A small rotation predictor, trained from scratch: trained on single printed letters, digits and signs in grey, bent and noisy.
Rows from block 5 of a small rotation predictor, named by matrix and row number. Rows with one number belong to one neuron. Each number is 128 + 32 x the weight over its row's rms, rounded and kept within 0 to 255. All counts start at 0. Numbers have three digits each.
Before each neuron's rows are labels from the 100 images, of 14976, where the neuron reaches its highest value: "top examples" is what is common among them. Only what is clearly more common there than usual is listed. The data: single printed letters, digits and signs in grey, bent and noisy. In brackets: how many of the 100, against the usual share in percent.
# fc1: MLP up (model.blocks.5.mlp.fc1.weight, 384x192), inputs 0-95
# fc2: MLP down (model.blocks.5.mlp.fc2.weight, 192x384, transposed), outputs 0-95

top examples: dark on light (68 vs 39.8)
fc1.355:171123073164159134143145145111128205134090106169090148185141119143157120101084101154135172166129115100128142151132111117146168096212123179128187093170092177155118085085139076118122181112121149133148170133133143121157151096162115094104061088082113080130099101147110182117163082146082140146
fc2.355:163142182098091105129111118143092111117156140146154182114080104095116143121107125122101108137147093118119142127134138120103143154074139107056087165132186146136132084102118174131141034164146093097158098012122049134143147156084152116148154160177093127126142103143148075156139145140119178191

top examples: dark on light (82 vs 39.8)
fc1.54:076167089140060100150134104110134134122139119181147094160192132130127139136126141112122134109125158151127158118101116114208140091123147143211142140107170141138158179059170170154058148159038222122098113192154166148065126088118141128137143097154104103142089143132085106142126138149126086141
fc2.54:168144133101166138119128147116152134137124172183127143175149145147114117155164088156208141156139126137120126134144176127107136150149109141255145142145113135110132119128143113159141119093174127173150157185099132116126150153146153136136122149100154097110181154179174122107122149106121143119

top examples: the character = (44 vs 1.4)
fc1.295:098175068158156151069106153130150115147153088095094115132178171131118129150130153116118106161125163160173103170090130159210093103105131140137109154136149108142149173154160108099120154096127146132121110125171086119107095098086110146100177101069164109154100167071078165146111135122127092103
fc2.295:078135146125153113113124117123106120122131167118114124148127109130088146094092142094131114192110153135102125155061080145139096162070121127244099111138139160102101141147170147107170152131154151118131101164165080162146133053074118169089157129140161186169141118108090110175070136114184120168

top examples: dark on light (86 vs 39.8)
fc1.201:037133108123192123113210110139134105060132111094116111075173135167172166129112172128135092136112105137153074187092114161160131143086077103165136126157082114096046140164174117102113106111142124126157115152136084150122118121119089138164134135095164102161134149106109201095166126131118144131
fc2.201:094144134118143123135090083166130093168163148158139120110068102056106118141143092103142118090187131165156119090143104132151108065128128161126156155133216203128155086189091195147096121117081158078100093085156043150128137100094183142118159164161088151136108105141151071126105141132131093140

top examples: small letter (77 vs 36.2)
fc1.228:151164171111169156089130159101121136113163135094140131120171142149140104059107137133114090161095141110102059172107141164073156208102130164147079087110103113089097148090105105101192122143162113171179118147086132078185137159094157145087149185107159150164169123121161117126177124085171207114
fc2.228:129161183126092083097155113087100118069135098141116130187124076150127178119090106132126078134090149064102121139122061126080115129094105105083146172145076134142085146093166162143114170142177122090136096021117062143140183112127125155142118143142195164129137073133131098144114076145119148180

top examples: the character = (36 vs 1.4); the character - (27 vs 1.2)
fc1.57:133170093144139174123127188125146109140109130133161127175214197129158161115131115101086131162111156138181090152151164172132131102126099170187139091153118121109158149113136086148116127130117173133169117165101118077150115150128110111080117132091087100130092157103129186111155122104130133096
fc2.57:129092127074108111116167079169124168101175199145067124152087123193157130097149133140207102131174119100123105162125094109071158121124148131255111127143097148110127100081207145128105107133138091116157118081162072166113134124142133110143131173136109172150180101181094077105102127139113137181

top examples: dark on light (76 vs 39.8)
fc1.36:112154076148181173109133175157160112083170111117067114158160168155162134092145148134142104129083156156122070189139125130130156112151088121150093126176140092122117145071179112122110148087155169180182140121117121131112122136137092151096164107058172137136129153082086213119125160128141125125
fc2.36:077148114114148159123087131149161072149149177118107093118116116104089108110151146088136138137137149148169128128098101142154089100127091150211120135123164160116134144170167154140124122111105200126098116121161100205129139091076136139103174122128114187154108103102168099149063183075184093157

top examples: dark on light (68 vs 39.8)
fc1.56:119179130139111118125132134094124102110091109134195170168159123144181156106058091131167089113052147104175106186141117169105134168110062130182138033143130092118155178065109137113142187139134189159188102178079106062168130197108106101082126090116185122139160143100140137097175126101130170125
fc2.56:110101100100155162148110119165158136102164176118083088091125134128103173094127113123140136141145122193162144124098139143151162115108142173255124133116164161083142173118152111113101106114110169120163131138159119168134135133100148120155115145097127146164104108086138139124101142074168148145

top examples: dark on light (84 vs 39.8); the character = (34 vs 1.4)
fc1.128:115116047172147162117087147113158129142123104132089092123147156090101133154133120110124160117151126155163155139109146148191116071156117126134201148155162182172166157142152125128101150083062163113117121116225093160138109083102083119172139109097100048117082148114098150153149128123130082129
fc2.128:174115165111107079117111132099095172168169185152132126162108110120126117144125148141128108176138114121096145092105110135105095171103145111178054142089156151105129103107121139126143116129176127134122110100127105175146138102069150130112176136188146189153171095147152074141078157103184153145

top examples: the character = (25 vs 1.4)
fc1.271:087153107129137151106140134132157100090144083103126107138196144145171146138103109099124162140091149182155071148142128136141110184138101119163157131081131129120113157086083113126121184096118178118161152117135148097116108121109106164117168108096158158159121155071094144107113124106092089090
fc2.271:121138112123111105109154153154103139120175194156091107142136131146113108162145086146168120088141130104155101108120122107109176100124119124255157135110134185123153132139171143130105144142099163120140130122180104136161130100112171095137125144145121184102112113106150115141100159139117124151

top examples: dark on light (99 vs 39.8)
fc1.304:157108062103140150124130114181160135103148141136094120156162119141109190066080060146126131130124099163113098149114094108153212088171102114126157118140121170116125143111189109125086148101109172164211178104159109163145137110184151125146118149093117104127117125108078170123109163120097126126
fc2.304:142139131153118153112083154114126114139178122096112151081100126112099093152169186111192114104170142129194121142116180146131088151071146117115056119136171097155151137176144160141131064127108071139093089074144035116175139143087122109096158118137120145140140138129137107131127128107144119191

top examples: dark on light (92 vs 39.8); small letter (64 vs 36.2)
fc1.97:147109113128113129147117120122138159184136123201086142166168118107143115127119086136073196119158095149150199090132125117206146131179167133129184127124138145132141115110164107153124212146077178130096160106136160091115098116125160095087125053176126082088080152162106102103105110109094086101
fc2.97:140173140127123159137102155120144079113103112094174153102158168089125116121147127101102103104119140112152089171110219150131117165095115104132049173163176041144154146194065127134161038115177123122155087092122086124160110177110098175109133169132141098136119173085109158132139147118115165168

top examples: dark on light (71 vs 39.8)
fc1.147:146162070127156163086133185124168119109158095108120113192158176153129164090100140129131129131062191147137095194126136138154157122126089142158114121138134089088119196096133082098137167085156181150184123115124074104143154167135118120115159108062197083165120158116099188170140117114120145130
fc2.147:097121101105195160136108139137155114148155175125077090119131140138105117102145177117151126168155158147164122147082119153132078124099154154224114140136111142104120185145173123132142117111099130140104109144159069183131129082065127154103170136128114228140158095116153114129055130091147122163

top examples: dark on light (88 vs 39.8)
fc1.350:086113089109114141107146170149156115091177135101136118129198166156141147172111135105106143081105114140081111159159123106132164066153110109173168144096119151123098150120107082132095178123081135121121168137198129092132126127141145124151184142046132128139133117098063113152144102145132098056
fc2.350:140101134108134112116144106138143118121169177130103140138102112158128070114177105117129158097167121137117138107129168134102165166157114100220082085127134084140163061128177158153109151147112135196147174122107051140170103157106136146101136098167118173138137136147140110130081184108162105168

top examples: dark on light (70 vs 39.8)
fc1.259:143138065107141131102193146133149129080180128109109126169170123176152172150078145181151148110093113177098094175171110103126155128155105101155138114114083082116097189102111103096092181114141148128169170149149131114116085140137103087148172149054153114165100134115083163159152085153107151090
fc2.259:131063108122147131101140150114155125147161175091116111114118134144129087139193106120160147097158146154160127078106159160115141158138106140220105090123142131119163117184170143137122105108102141157137167146122087140153132136083182138114162078147102199139183149127178109132101209078184103119

top examples: the character = (35 vs 1.4)
fc1.165:053150088128108153106105131153152098132165134131108091139160148097116142141130139104112162145126143164153131118096115117202139098101163143133159147087159121103154172144194103120107149103053197111127144138168130158102073100094166139097169113124118171171053143092101106150069145099144060126
fc2.165:162127103106145109130165134090136135118132170137103142161159144178128112073120113156180114173127115113114085151105133119126121164188082109255105097173098108137132110144154113100120191135180159175155169169084109124121139105174101163118091103105170125125166168150116174113118190127126109111

top examples: dark on light (80 vs 39.8)
fc1.289:107130094091130156111158139138139108072191119083138119152186135168126158166090121132140131081115155150098118189158136123129151097131099144164171124075122110120089184117087071142083165130107132137165176139170115105118097152128133135149173138041130126166145132081088104131187117147110092115
fc2.289:128069153122137091107123115094108146136180143131131147173109086125119090142143108125149163128166114144133124112090150149060154188152129124255073042140133118166120095125181162145098112147116098182149135119107061162166130143097133138137138090151100162132189152136144093125077195116162075143

top examples: small letter (61 vs 36.2)
fc1.356:134161101143163150102153170105179136100121095106098146181159142160144157067091121154140097135091181157133058165110110143128185122139086143159090096151133097131133149086156116111161135122150145169196149143101077100153178161166134110133142091076173087161151156112071188119123125094108179146
fc2.356:110124089101163139141114148138152130143153207077102057109098106169131109104135165125146139136115162153157133139110121147111104137114131158213105119117113150102130191119201114141146114097125169161082128130167088188118126088113112154110137105115124232136141137105145117107081155056167106124

top examples: dark on light (99 vs 39.8); small letter (61 vs 36.2)
fc1.325:117079070107104160102135163136143117120177151083129124088145128139108168121095116120138160082101090154076090132109169090138189092160101081161186134100120122092118140119163083105106161132097151179147187156179136141135124104164141138167159137066106140152181123098064129143127148170132092089
fc2.325:144084119105110127131131138108129132125174190149095123138086116106132060103140119136150159111139150120148105094124157124123126169144157074155093088091151121136196108113190138163130124125145114159132134080128071152166144174092166141075163099161151236125144131172148040123109171057151097149

top examples: small letter (62 vs 36.2)
fc1.191:204119120137170121158132138098101189146110141139144162177128109144168097103091112159121172147138135123109173128160098144164171129194120161151167090113108142115146096091086077107143170130129141090187163142096176083148155149144179099103084069117108095127086143193142144084184133090119159131
fc2.191:113154163103117112087114113155114101092162119117166148110094132094102139109135136116150083121135121125116104151102166133127132132063111110079114188118173130116107125133113147103122063151153089126163089029144028183124131131127111163165152179136142087169161097075107113180123115135121170190

top examples: small letter (64 vs 36.2)
fc1.52:173096112095099138130149141181140120102199148121058126144112102178135175116086066134167138107118085125109103092141089062124214119190119094137137144077085136075088111141173139141106141130111131108155189119183146087126082138180177083165142158111084137124113097139078112091129133153094130115
fc2.52:103119127164079101153096094076105113181114123125163135066126097093119042165206160109076147099118137117182156081123165136167089123096123138083132139155190147184185099193143187187115124137082159119060092083106085159136137104072119161123140063198123166116132147126194082142117152105157142157

top examples: the character = (31 vs 1.4)
fc1.309:095157072144158177075107186115175107128169113106074104147169188143115153129122170137115120143102162171123091204114131123176116102114135133137120167121144109128121171164167084105133150089152163113146142125178089107122113097127123145082165132051158140145116124066089175154105116132133088109
fc2.309:105137099119147118105113157123121104166139177125118116150137133124108113101119131110120131182106172137130116142071114177126106144095078130255109091141150137115113147167163117100171143133144156137116142160150092167142144068077104153100147135125162188158139137097103133152072176100174131131

top examples: small letter (74 vs 36.2)
fc1.133:159114123088182113086169166159120144106173143187129161146119115139115163103055057138146130154114136164088121160103092144096188129191109167150175148091137188066109102078101076076141160103144101104205180156124154130139136110142158086144118161057114091158138077154093118139120119135119146126
fc2.133:153131145107103129092153101125121134052191133128127148134109073150117109116146143180199082120138090112128078136141103096060150125116108113077079115147091159128130124134177162108118103173138077133161098003098041149139166155150106098185106140133141162142163090161155116128127146151089179202

top examples: small letter (64 vs 36.2)
fc1.60:165147053117192153119133153164155133131129163131094131144160142164137151089091089165126157152088102146159111170106103101140196115182113152157162121143117151086180120115153069120116127097114162124163153124168122156172118127145156084115145118067082075144077113124103167126112137132088122124
fc2.60:143142133146128121117106120099147140115199149143089148136109124133113101140129173125173095127163146126131106138125147130108103157084148102123044143101150109121134123156171163125133110134162080123100097044106043136165148134104100145090184111135151163130170138132136100133071123090135144191

top examples: the character = (30 vs 1.4)
fc1.62:056156077153112132141119114143154100139110110164129120102228179119118113122108158089074143145086117131169104128113109140182122097120098109199155116143119151156174154093120085156160136120112180132140117170117114116121137100143108133104169142104124090106134133103068196126106080121110079137
fc2.62:123137160088140124111140126145098120095160168174117171159078154131112150139132118110177124165143135133105129135109080119087179110106105110246133139124125164090128094143151144119126115136122126103128124096168076165113148119130188144114140183139160158152137076097125130120102149148136162192

top examples: the character = (35 vs 1.4)
fc1.170:088142052126127155087125142160164093134172103160122143139238177114162132135053124071108156117096150138135098150119173162207127086101132154174141123129168158135114156115162102112107147130052143124099119183158073125123143105119153128122163134085145151141135084076088163144140099139146132115
fc2.170:140098122140141123068128129093093137084128171170090149181091145138109119134125118124192122138146114119137093129093109127100131139159081110255123126146114159108122095135158140113132129103105146161153136127145081178093134103147167137146113129116119141134114136093098142181089120161132103168

top examples: dark on light (86 vs 39.8)
fc1.262:120145073142117140092180152109166144067169099094058138153179146158169148163083122129117126109098117149131087173127123103176172106148083118180125103140113096123104165118152104118083147110132147155175157135137110103107108141145100110150192108064152115140151156105049181145144120157084114127
fc2.262:101129094127154147113134102142117090133168167124100106111072124106080080152177149101178127112165138125159102125100153127117123146136102161247116111144171137117190093155175140136095110109090140128138128133146075182130126155081160140110172103174098222119149130125133108124043184116178106180

top examples: dark on light (88 vs 39.8)
fc1.72:140170106126149148105185136128153142075159104120098134168169137166152157115096117135136131114081168165166067182128128135123177132126109149167132065133096102131147195076169109112100166101141146160213150132132098091108161184144097129127154099068189105173141163096105199128122138099108147134
fc2.72:106120097125122147173118116143161108143157184126104080094089117128098092127128146118139126120157155155161115097130126130115113155128147159241108143120127148138164144166187151162115103100104142140114119107149068171159112097093159126107158124133114213126164100128151100120067165089170134157

top examples: dark on light (66 vs 39.8)
fc1.43:128139131088102081139129109091094130081156119113204152146171098146155133110054078107111096105099130086112110126124144131101146156142065121187139040118114102097117105057130120133121202166129148157179145128085138108161123167144098137132108081149132130141195119143106158131171148166135172122
fc2.43:145145136098140110159181116145094114085159126138134148133134127137146185084074065128177095150083115132108127102160054120127135126144120136255139166115100132111171105150135136133128142151140144107176124156110149183177151093145146134172088183139156135122133087173092122121129137102115185147

top examples: the character = (30 vs 1.4)
fc1.77:063158076142111137140115134117154107115172126131077094147173157105116151144139140116117137109127161169165127161112112144200137085077169134166185145099175156104191190117181107113089143119043177127126130128164100148104080085085139103135156087104146138139064146092069123136111121108128041119
fc2.77:152125143109140105111143113083134163136151170132104158157129114144116120095124122177219121178143148160074109131086118153099095198148082123250081114124122153102099119153144115105134142138185138164161160164116078136119149077114127169156164155116198158158184122135102123118102176131184127129

top examples: dark on light (92 vs 39.8)
fc1.38:105124113114145135072160135132151129078195092088115131147124117175149169138102153147146123117090104158086073170125147110125176097148105112156131111085102102095085171082132120089081165095136133153174174148158111114115126148164103133165179144065148105168149132103084126119165109157103115096
fc2.38:144056109110132126140101129125088151118161175147115121104114111112118050153173080110140149087151137139162131063118160129101141146158130128197115092092164150133162098154182147157118119137093122163123150111115059179157141165083185143125157080179080206124168133149175093139092192086160085126

top examples: dark on light (99 vs 39.8)
fc1.32:089135075165085133117119133143149121096135116111081128128186170099159195113119135087117113119060116137166083156124106089200133089116080094138151121166146104151133160108164158125117167133092175159155123115155120146136101098149082165145139097107116117119137169088105188147118151151107103118
fc2.32:097126147110132095088090101150122120106177170173093135146056107097096149126138148099193107155166109165144101136106090109139113137070112096192106143119155157080152096143164169091118133165110120105149099090203042172151146099075152138080187148146126170154105094122129108157057122106145128196

top examples: dark on light (71 vs 39.8)
fc1.10:141082113112105128145133100135122175150162123181069119146135105121128084196148111161120197086188098135169204084138178084170151094173154118139197127111149166142140087103145125160093132125092099104072154132193153106142094133092141075149158103161078070086084140178141097099108105148105082143
fc2.10:135163151143099129178081122115147117164079148144189136112106116095112124102118126103057098139086132118146147124114135138120114166109126095160072155169168086189153112169087173151175112150155177143122068147083070144167117148110089154096107120184136133109138163121125138120087169146125175166

top examples: dark on light (76 vs 39.8); the character = (33 vs 1.4)
fc1.371:137138143140112132129151120090096113124125091151126150164207131127174174132091136120105154147105120159117166157103105171207141102117134148169140139087148142116111151068156163142123226161089225136125124180130132141098129068109141144112125045137135146136097148126125140124136091111138112145
fc2.371:142135093092115152119166184150161138106131156159093137138137193158154171147169081167154163133127103130131118151121173120110204146179069105255122112131074106120148127135156099110099127117157127153143171184120137101165108170160118113128146127088136077110127185134139145101133193126073122105

top examples: dark on light (73 vs 39.8)
fc1.85:154093112138106131167109111123118191151132122195065110149118123135120072190157102152112201103201092120158200083143133104164135107176170129123172139110137175144133099110156135159099134115076130100071134125171165109106109136119144093140122101158093098075093125170147087096123102129101089135
fc2.85:121155158128088142161091135109157092176083149134197138121116135076113130102110133099032102134098116130139135118102140143122114157109124109144081155169196065180141146189076130150179077149166143135115063125114090163173097140092099158093122161164129111130112171110120145143075151127126159147

top examples: dark on light (100 vs 39.8); small letter (71 vs 36.2)
fc1.169:114105083133105149099103164128155113123177107078127127133158160125105168172089128129141151100123114160091111131153166090156157085163112095149180123076139122156094155103157082139095184116081134134153190156174122093160116125146148125191167148071098137134136152116039143147127125162132091089
fc2.169:131092128131130136119142130117130140133163173131096143124126106152099067112137118118144150118150134142157129090098165144101135193159149116203087085123163112131169103124206152160141116150124123161144160110112070148177122139084156161078151078168109200139159147149129098131071207102201087153